{"model": "image-text matching model", "crop_scale_min": 1, "rotation_deg": 5, "encoder_drop_path": 0.2, "tokenizer": "word", "fusion_encoder_norm": "rmsnorm", "fusion_encoder_fused_qkv": true, "residual_init": "scaled_by_depth", "beta2": 0.98, "weight_decay": 0.1}
Rows from block 8 of the image encoder of a small image-text matching model, named by matrix and row number. Rows with one number belong to one channel. Each number is 128 + 24 x the weight over its row's rms, rounded and kept within 0 to 255. All counts start at 0.
After each channel's rows are labels from the 100 images, of 14976, where the channel reaches its highest value: "patch colour" is the nearest of a few named colours to the mean colour under the peak; "lies over" is the class under the peak. Only what is clearly more common there than usual is listed. The data: simulated stained blood smears.
# convs0: first 3x3 conv (encoder.blocks.8.convs.0.weight, 320x320x3x3, each kernel summed), inputs 160-239
# convs1: second 3x3 conv (encoder.blocks.8.convs.1.weight, 320x320x3x3, transposed, each kernel summed), outputs 160-239

convs0.16 [ 91  78 143 150 121 121 134 112 144 105 142 132 160  86 136 102 125 145 145 145 145  77  93 114 113 141 134  78 128 106 130  80  89 134 102 146 153 137 141 118  91 145 137 136  96 100 150 135 120 121 114  83 126  99 133  86  82 156 101 140 154 147 130 156 141 120  89 109 134 116  88 133 136 153 150 139 139 153 129 157]
convs1.16 [151 120 122 135  82 144  78 109 143 127 122  72 119 138  83 150 129  99 126 130 105 143 120 187 115 147 122 143 123 122 144 142 134 106 129 136  59 171 121 149 136 109 146 155 127 178 137  88 109 130 129 121 115  94 145 119 139 132 139 126 138  77 140 141 115 180 160  99  75  86 132 105 138 122 134 132 136 124 107 113]
patch colour: pink
lies over: large cell

convs0.270 [ 99  88 138 146 114 110 134  96 132 100 138 132 160  93 135  94 136 133 143 140 131  83  97 106 109 138 141  85 139 100 102  92  95 104 108 141 129 144 139 106  95 143 136 135  92 110 152 133 103 108 117  98 127 104 132  89  81 140 104 133 120 146 107 153 152 113  94 104 127 102  86 132 135 148 146 124 133 145  98 162]
convs1.270 [113 124  95 142  87 126  82 122 130 134  89  72 122 121 105 146 118 106 130 110  95 148 120 216 118 130 135 169 129 101 144 124 128 121 131 126  62 146 108 128 130  97 132 129 124 158 133  98 110 125 120 130 129  93 131 133 135 110 157 136 136  89 114 141 105 144 157  74  71  79 120 102 140  99 126 122 123 115 120  97]
patch colour: pink
lies over: large cell

convs0.32 [158 140 109 122 142 161 100 144  99 157 104  98 126 137  89 145  97  95 123 108 108 159 141 126 144 100 100 166  98 145 131 138 159 112 135 102 130 103  92 168 153 118  93 101 147 162 118  88 141 113 151 148 153 119 100 143 153 119 151  99 128 109 129 116 122 139 163 121  98 144 153  89  98 115 112 138  99 129 124 122]
convs1.32 [162 158 113 106 140 157 108 137 103 169 119 113  88 142  78 144 134 120 114 106 147 131 154  92 142  93 128 153 138 140 156 140 144 122 130 115 141 108 134 173 167 116  74 107 136 116  80  95 153 119 145 142 112 150 112 142 161 121 148  91 111 128 136 105 102  91 145 141 115 127 133 117 113 130 114 140 115 126 141  99]
patch colour: grey
lies over: large cell

convs0.183 [141 145 134 149 140 112 149 119 147 122 140 151 151 156 151 136 176 146 156 147 170 136 155 116 143 154 163 124 167 124 148 160 120 146 122 138 106 157 142 158 144 160 145 153 125 107 139 163 142 165 103 139 170 151 152 164 147 133 149 147 177 159 137 161 169 110 113 132 158 134 148 152 152 167 146 161 137 161 155 138]
convs1.183 [117 143 180 165 116 138 122 159 156  89 148 121 108 142 131 117 125 135 121 116  87 136 136 144 144 167 107 164 133 123 106 137 110 127 127 160 114 155 155 127 133 108 170 171 120 150 201 117 101 120 116 141 137  99 161 140 140 129 163 164 129 102 111 130 108 118 117 125  90 138 139 127 158 113 172 104 166 133 139 118]
patch colour: purple; grey
lies over: nucleus

convs0.60 [147 132  99 103 141 159  98 135  96 146 102  93 120 127  94 132  92  95 116 100 128 136 120 108 134 102  88 144  91 135 153 132 138  94 146 103 101  97  93 149 128 115  89  94 130 146 106  86 129 128 126 133 141 107 104 138 138 114 135  94 123 105 106  95 112 118 157 109  97 139 134  88 101 110 111 126  97 119 118 114]
convs1.60 [161 172 117 134 138 149 116 138 108 164 119 111 109 156  93 131 114 125 117 111 149 141 162 126 129 104 105 136 125 156 154 167 163 117 131 125 155  88 135 161 190 135  82 113 161 130  99 111 164 132 103 164 139 125 129 156 184 124 168  94 137 109 131 101 103 106 141 153 121 105 147 114 118 128 118 128 119 126 159 113]
patch colour: grey
lies over: large cell

convs0.23 [163 137  91  99 137 161 101 148 100 156  94  99  98 137 102 151 115 101  92  96 118 141 140 145 158  97 108 169 114 152 154 133 144 133 139  96 141 110  94 153 139  95  99  98 145 153  99 101 135 106 115 145 154 137  97 142 138 101 141  95 158  99 133  98  99 136 152 138 104 131 148 106  99  91 100 145  95  95 126 115]
convs1.23 [156 133 141 123 118 149 110 141 102 161 133 110 103 150 108 140 128 116 162 121 162 146 126 112 136 129 138 134 112 171 151 151 141 108 150 120 136 121 145 167 119 131 114 137 112 109 147 108  92 143 154 119  99 131 118 130 162 155 135 102 135 110 141 125 128  94 144 114 104 145 117 125 123 179 145 137 116 185 127 121]
patch colour: grey
lies over: large cell

convs0.114 [101 102 153 158 143 107 149 111 158 119 154 149 172 112 145 101 146 143 163 151 158  99 119 121 129 155 153  92 145 111 104  95  99 138 101 162 163 154 152 133 111 166 147 154 108 103 162 142 135 134 117 111 124 117 147 115 102 161 125 155 157 160 130 164 168 118  83 129 144 148 102 145 157 167 158 160 148 167 136 171]
convs1.114 [120 126 134 137  72 133  90 140 155 113 128  86 120 131  75 134 135 104 129 133  88 132 131 187 117 153 130 131 131 132 122 136 142 105 132 145  72 160 143 132 136 123 151 160  98 152 158  78  86 111 123 125 130  86 149 123 117 128 130 139 146  80 130 134 123 169 128  79  86  76 132 111 144 120 144 109 141 141  90 117]
patch colour: pink
lies over: large cell

convs0.76 [162 139 102 118 129 140  98 133 108 158 110  98 111 141  98 114  99 101 117 106  83 153 146  80 112 106  98 158  97 119 143 147 144  86 148 105  87 113 105 130 149 117  99 108 153 147 116  92 113  96  93 148 145  88 106 144 150 110 145 103 140 115  97 105 116 131 172 102  95 122 149  95 102 111 104 123 102 116 109 109]
convs1.76 [122 120 152 157 100 160 124 112 162 103 144 128 117 142 110 104 198 159 115 129 104 103 139 114 138 167  93 143 124 154 139 122 102 146 110 139 159 146 162 163 125 124 167 146 106 139 159 104 110 147 133 105 142 171 148 137 172 176 148 148 141 114 124 121 109 112 123 115 128 137 101 141 148 128 140 114 148 144 135 127]
patch colour: grey
lies over: large cell

convs0.198 [163 178 135 151 132 115 144 127 135 157 129 135 127 180 141 132 146 129 163 141 142 163 177 119 114 141 139 149 139 106 146 173 159 128 155 138 127 138 129 135 171 165 130 138 151 154 137 149 140 159 116 157 120 131 138 189 175 148 148 137 153 152 127 149 160 140 133 135 146 123 163 137 142 166 136 149 131 160 140 119]
convs1.198 [104 130 173 170 112 105 124 131 171 115 151 128 130 125 132 125 147 140 141 127 112 125 130 156 139 164 141 143 153 123 113 124 119 126 127 171 108 162 165 138 135 131 164 178 133 137 180 119 117 126  99 133 151 112 173 126 121 146 135 162 140  97 116 149 136 139 118 103 107 119 126 138 168 130 173 126 170 151 126 134]
patch colour: purple; grey
lies over: nucleus

convs0.179 [107  75 132 144  99  96 140  88 140 126 137 132 145 101 141 119 155 145 136 134 143  86 109 108  89 142 155  87 143  68 145  81  85 129 107 147 150 151 141 104 100 159 136 139 127 125 133 145  93 100 123  90 108 106 134 108  93 151  98 142 119 152 121 155 156 111  98 112 140  94 107 139 138 151 143 132 134 143 102 137]
convs1.179 [119 151 123 151 147 167 112 142 135 115 144 103 137 117 139 124 119 114 134 144  95 151 119 153 125 150 122 160 146 133 112 124 113 135 168 135 100 165 132 166 140 131 176 152 105 179 179 128 126 128 130 134 134  89 133 144 121 138 183 167 129 102 115 129 115 172 181 139  92 146 134 141 168 114 142 157 155 126 156 138]
patch colour: pink
lies over: large cell

convs0.69 [ 99  84 137 153 107 105 139  84 135  98 136 131 157  86 129  75 140 123 143 138 114  80  94  99 112 134 154  87 152 122 107  96  84 110  88 146 134 133 132 109  83 148 136 138  89 100 145 134 107 118 123  90 124 110 135  91  81 142  98 138 131 140 111 150 140 107  99 107 134 113  88 133 137 151 150 117 134 148 107 155]
convs1.69 [ 84 119 124 128  70 112  99 124 140 144 114  89 131 140  82 120 111 111  94 111  70 142 122 203 134 151  97 154 130 112 117 128 136 123 122 131  76 164 123 133 118  99 148 147  98 179 152  94  85 106 111 119 124 119 130 118 123 110 143 141 155 118 121 112 121 146 115  88  89  74 132 116 129  98 137 109 133 105  88 103]
patch colour: pink
lies over: large cell

convs0.105 [148 170 135 150 136  90 141 101 140 150 133 130 145 181 136 143 159 129 167 135 144 169 177 117 109 140 143 152 145 108 119 171 160 119 147 133 137 148 132 123 169 167 128 134 147 141 150 141 119 161 127 158 132 128 145 175 169 141 146 140 150 159 124 153 171 129 136 129 144 128 169 126 141 167 140 143 128 160 130 128]
convs1.105 [108 124 155 166 101 106 127 123 169 103 142 128 135 124 121 122 148 133 149 114 108 122 127 162 140 168 143 138 151 130 109 120 107 117 114 161 116 156 162 141 125 143 161 165 122 132 169 113 104 119  99 124 150 114 164 125 118 149 131 164 155  99  96 141 139 141 110  94 103 108 121 139 171 148 161 125 160 168 118 136]
patch colour: purple
lies over: nucleus

convs0.304 [137 114 105  87 127 164 109 137 101 136 101 103 101 111 101 153 112 102  98 108 105 117 115 103 145 105  90 144 103 148 105 107 137 117 143 101 113 104  94 142 114  92  93  97 117 127  99 104 126 121 104 118 178  93 100 104 110 106 128  95 112 101 130  98  98  96 160 105 107 135 124 103  98  95 104 109 106 110 124 108]
convs1.304 [132 163  82 118 152 159 111 144 116 153 109 109 115 143 102 132  80 102 126 109 173 139 151 128 167  90 115 147 108 159 120 148 139 116 104 121 160  96 124 170 178 133  70 123 164 129 106 122 151 137 128 159 148 135 131 146 149 104 171 138 162  85 110  86 118 114 121 123  96 118 144 112 133 126 109 163 124 103 158 129]
patch colour: pink
lies over: large cell

convs0.205 [158 122  92  99 154 164 105 136 103 160 105 109 115 122 108 149 115 106  87 102 132 138 138 143 165 106 104 164 110 164 162 126 139 136 133  97 141 112 102 171 137  87  99  96 151 164 104 103 144 106 118 141 156 128 103 136 133  98 145 102 153 102 129  94 107 141 147 141 104 147 137 107  99  90  96 164  96  92 141 129]
convs1.205 [150 143 130 122 118 143 117 142 103 168 135 123  97 162 109 165 144 117 151 145 169 143 139 103 130 130 139 135 120 152 152 161 152 111 160 119 136 146 138 161 140 139 112 121 124 109 128 106 103 142 164 120 107 134 114 146 168 156 144 104 118 113 156 119 124  81 146 103 111 128 133 128 123 175 127 143 119 188 128 106]
patch colour: grey
lies over: large cell; nucleus

convs0.214 [119 133 135 122 195 177 144 158 128 176 141 134 162 115 134 135 130 151 125 114 140 131 134 138 164 137 130 136 132 163 188 116 153 123 154 136 153 137 136 160 132 129 134 135 174 191 134 130 178 102 145 151 175 143 126 127 142 134 157 126 181 139 128 128 140 142 136 176 138 194 140 140 137 135 144 186 137 129 167 164]
convs1.214 [114 139 126 111 122 147 101 171 135 133 132  95  79 163 105 158 153 138 117 167 144 154 150 112 137 134 138 131 128 159 130 165 167 140 129 133 124 172 129 135 161 103 127 142 122 111 140  99 117 159 184 142 114 138 129 152 155 143 151 113  97 107 163 130 104 106 141 108 107 105 159 137 128 119 121 132 143 142 133  84]
patch colour: purple
lies over: nucleus

convs0.7 [103 103 155 150 134 117 148 109 153 114 147 139 176  97 141 109 136 138 168 148 143  95 105 123 131 153 153  99 142 125 113 102  97 127 107 157 154 146 151 143  99 169 147 152 101 107 165 142 134 122 119 103 152 116 151 101  96 157 121 155 162 162 135 163 160 115 101 127 144 139 100 142 149 171 155 147 151 171 138 167]
convs1.7 [126 128 123 136  75 142  83 134 145 115 121  81 110 149  74 143 124 102 120 116  92 140 143 191 116 145 116 140 120 136 124 144 138 117 136 138  66 157 133 146 147 114 145 148 106 148 143  70  91 115 117 137 129  92 138 140 128 122 133 136 138  87 134 131 114 166 135  77  79  82 139 108 134 114 138 117 136 133  94 108]
patch colour: pink
lies over: large cell

convs0.281 [133 147 101 123 140 148  96 155  97 168 100 103 118 147  99 134 103 104 105 103 122 146 161 126 126  99 113 158 116 145 148 151 162 136 144  98 137 119  94 150 148 104  99  92 145 170  94 103 149 139 153 159 146 132  96 163 154 103 159  93 133 126 135 101 122 143 151 134 105 140 156 103  99  99  96 149  95 102 133 110]
convs1.281 [183 150 121  93 133 170 114 156 103 163 110 130  95 154 104 137 122 112 130  98 145 148 151 102 152  97 113 174 124 135 172 142 149 120 150 123 133 111 125 160 160 101  83 106 123 104  91 113 131 130 127 150 128 149 123 146 165 110 170  99 118 109 119 105  95  79 148 128 109 128 135 109 110 123 117 133 108 122 139  96]
patch colour: grey
lies over: large cell

convs0.165 [109  87 142 162 102  99 137  94 139 104 142 137 150 102 135  89 136 131 151 144 113  93 109  97  93 140 134  91 134  80 106  98  95 104 102 150 132 143 143  91  97 151 138 141  97 110 158 134  99 117 114 102 103 111 145 100  98 149  91 135 121 154 104 156 153 113  93 100 137  98  98 131 139 156 145 115 138 155 101 149]
convs1.165 [128 148 106 170 144 145  78 125 140 113 105  66 123 117 118 150 126 108 141 124  96 140 129 170 146 143  99 148 139 135 147 121 124 120 152 130  55 160 122 167 132 121 163 143 141 187 158  99 149 112  95 140 146 107 153 130 135 139 167 130 130 107 131 113 102 156 167 126  85 138 129 101 143 106 127 135 133 138 149 110]
patch colour: pink
lies over: large cell

convs0.33 [103  76 141 148 107 123 137 105 138 114 142 137 165  89 136  82 128 131 147 140 120  85  89 112 120 136 136  90 130 108 134  91  98 119 107 146 140 137 140 125  89 145 141 142  89 114 152 132 110 114 110  86 138 109 137  90  87 150  89 136 146 143 121 151 142 130 100 109 131 106  87 134 137 146 145 126 142 150 117 164]
convs1.33 [135 116 131 150  82 130  79 106 158 139 129  82 118 133  89 135 132 121 135 132  91 133 127 194 108 147 111 116 131 119 128 126 121 123 128 153  71 175 135 148 124 121 155 154 114 177 149  84 117 134 118 108 117 101 148 113 131 139 140 141 151  91 133 136 122 172 144 100  84  86 119 113 142 129 146 128 153 141  97 114]
patch colour: pink
lies over: large cell

convs0.210 [ 89  82 144 141 109 111 142 107 142 100 141 134 160  99 136  85 123 134 151 148 117  84  99 100 115 137 147  81 130 109 115  91  91 121  98 144 141 139 137 112  97 153 137 144  79 103 151 130 113 123 110  93 136  99 136  90  85 155  95 141 145 134 122 156 148 119  99 109 137 113  91 133 141 156 146 128 144 157 115 153]
convs1.210 [124 124 138 144  67 132  92 127 151 151 128  79 119 144  78 136 144 106 124 128  85 139 129 200 119 152 112 135 137 135 129 137 136 117 137 149  86 169 136 150 134 109 151 157 123 165 149  76  93 132 131 112 118 104 147 119 133 129 141 136 156  94 134 149 124 161 138  97  81  80 121 114 144 120 148 125 143 137  91 103]
patch colour: pink
lies over: large cell

convs0.286 [132 127  89  85 123 136  94 128 101 137  92  93  99 124  97 142  99 101  95  97 112 129 118 111 135  98 101 136 103 130 132 117 144 121 139  92 103 100  96 128 121 104  90  95 118 125  98  98 118 118 105 122 143  97  98 117 124  97 131 102 106  95 124  90 101 111 151 110 104 128 128  94 103  96  87 106 102 105 113 101]
convs1.286 [153 147 112  89 136 144 122 148 107 151 111 115  93 162 110 133 106 108 127  91 178 147 143 132 144 104 101 141 103 143 117 160 150 131 122 112 160  94 119 151 158 128  86 111 152 119  98 116 131 147 123 151 132 146 125 155 162 117 169 124 163 103 114  83 114  94 132 128 115 112 143 120 115 130 123 151 108 131 144 112]
patch colour: pink
lies over: large cell

convs0.18 [ 99  85 140 153 116 108 136  96 136  98 146 133 158  91 131  85 136 133 153 133 129  86 100 104  94 137 128  80 131  88 121  91  89 116 101 142 127 137 140  98  82 150 135 141 100 105 162 133 107 106 115  99 100 109 137  96  89 150 106 138 120 151 110 146 158 110  97 110 134 108  86 135 138 155 143 130 139 148 110 164]
convs1.18 [116 135 112 167 112 135  97 117 145 106 104  86 119 123 113 147 136 127 135 123  89 139 125 173 121 133 125 135 146 130 133 113 109 108 148 137  41 169 134 145 115 124 164 143 140 181 155 103 134 112  99 111 148  78 154 119 110 135 139 130 131  97 127 131 111 172 164 103  88 117 117 110 143 121 127 134 134 137 122 101]
patch colour: pink
lies over: large cell

convs0.234 [144 139  93 109 129 137  96 138 100 139  91  93 102 132  99 142 106 100 100  94 106 139 146 126 139 104  96 151 106 139 152 145 143 126 148  86 104 112  96 144 138 108  91  94 143 139  99 108 130 111 109 144 137 131  95 151 152  95 138  93 129 108 120  97 118 118 149 134 103 131 143  96  98  97  89 128  89 102 131 100]
convs1.234 [153 144 122 117 115 136 125 147 111 133 134 142 105 143 119 128 125 124 132  71 158 126 144 117 157  95 114 143 120 136 139 150 117 130 103 123 166  93 136 156 147 125  86 118 132 106 136 112 109 157 125 111 142 149 143 135 158 137 159  99 129  86  89 112 134 100 112 112 106 101 127 135 129 138 147 128 135 150 144 119]
patch colour: grey
lies over: large cell

convs0.2 [112  90 107 142 160 156 128 158 121  79 114 124 107 110 137  71 115 131 152 128 101  99 109  92 189 123 108 100 116 175 116 122  79 127  94 109  61 123 119 206  87 153 104 114  99  87 121 134 153 148  97  92 193 123 103 101 107 134 109 121 168 149 142 132 134  75 106 134 132 132  91 126 133 137 100 177 111 137 160 101]
convs1.2 [115 144 181 155 130 159 135 158 156  82 133 113  90 141 131 119 125 133  88 110 110 121 138  86 175 145  79 153 114 156 107 142 114 144 138 147 118 143 143 140 148  78 152 167  92 137 161 135 118 124 128 142 147 149 141 142 143 127 171 141  85 122 127 110  82 102 130 139 121 155 125 128 148  87 159  94 168 101 148  98]
patch colour: purple; grey
lies over: nucleus; large cell

convs0.251 [131 118  94  93 115 147  99 139  95 140  93  97 101 121 100 143 105 103  98 106 101 130 125 105 139  98  97 146 101 142 125 114 135 123 130  94 119 100  93 134 129  98  90  94 123 133  96 104 119 119 114 126 151 104  93 118 122  98 128  90 120  96 126  97  95 118 140 117 107 124 129  96  95  96  94 111  93 107 119 113]
convs1.251 [146 155  99 107 135 146 116 152 116 153 122 110 109 153 109 131  95 114 151 108 182 157 141 136 152  96 121 146 106 146 131 159 143 109 119 121 161  99 127 162 161 146  71 117 157 124 110 118 131 151 126 156 142 142 133 152 151 129 180 137 154 100 101  94 129 111 124 114  98 102 146 124 136 145 120 164 115 138 155 120]
patch colour: pink
lies over: large cell

convs0.129 [115  95 141 147  90 102 137  87 138 102 139 135 145 118 132  93 141 133 152 144 123  98 104  96  88 140 151  85 149  81 102 100  91  98 101 148 138 133 140  76 110 155 135 133 101 112 155 131  92 108 120  94  95 102 141 101  93 148  91 141 101 137  99 158 138 120 110  90 133  86 107 131 138 164 153  98 144 163  87 149]
convs1.129 [116 147 111 136 118 140  82 132 144 121 109  69 132 122  92 156 108 104 117 129  95 165 126 191 154 162 111 155 134 120 142 120 138 124 141 136  46 173 117 169 128 108 163 152 126 186 155  94 132 114  90 145 128 128 144 126 147 126 156 152 158  96 141 112 110 158 142 109  79 104 141 103 148 116 131 148 127 132 129 120]
patch colour: pink
lies over: large cell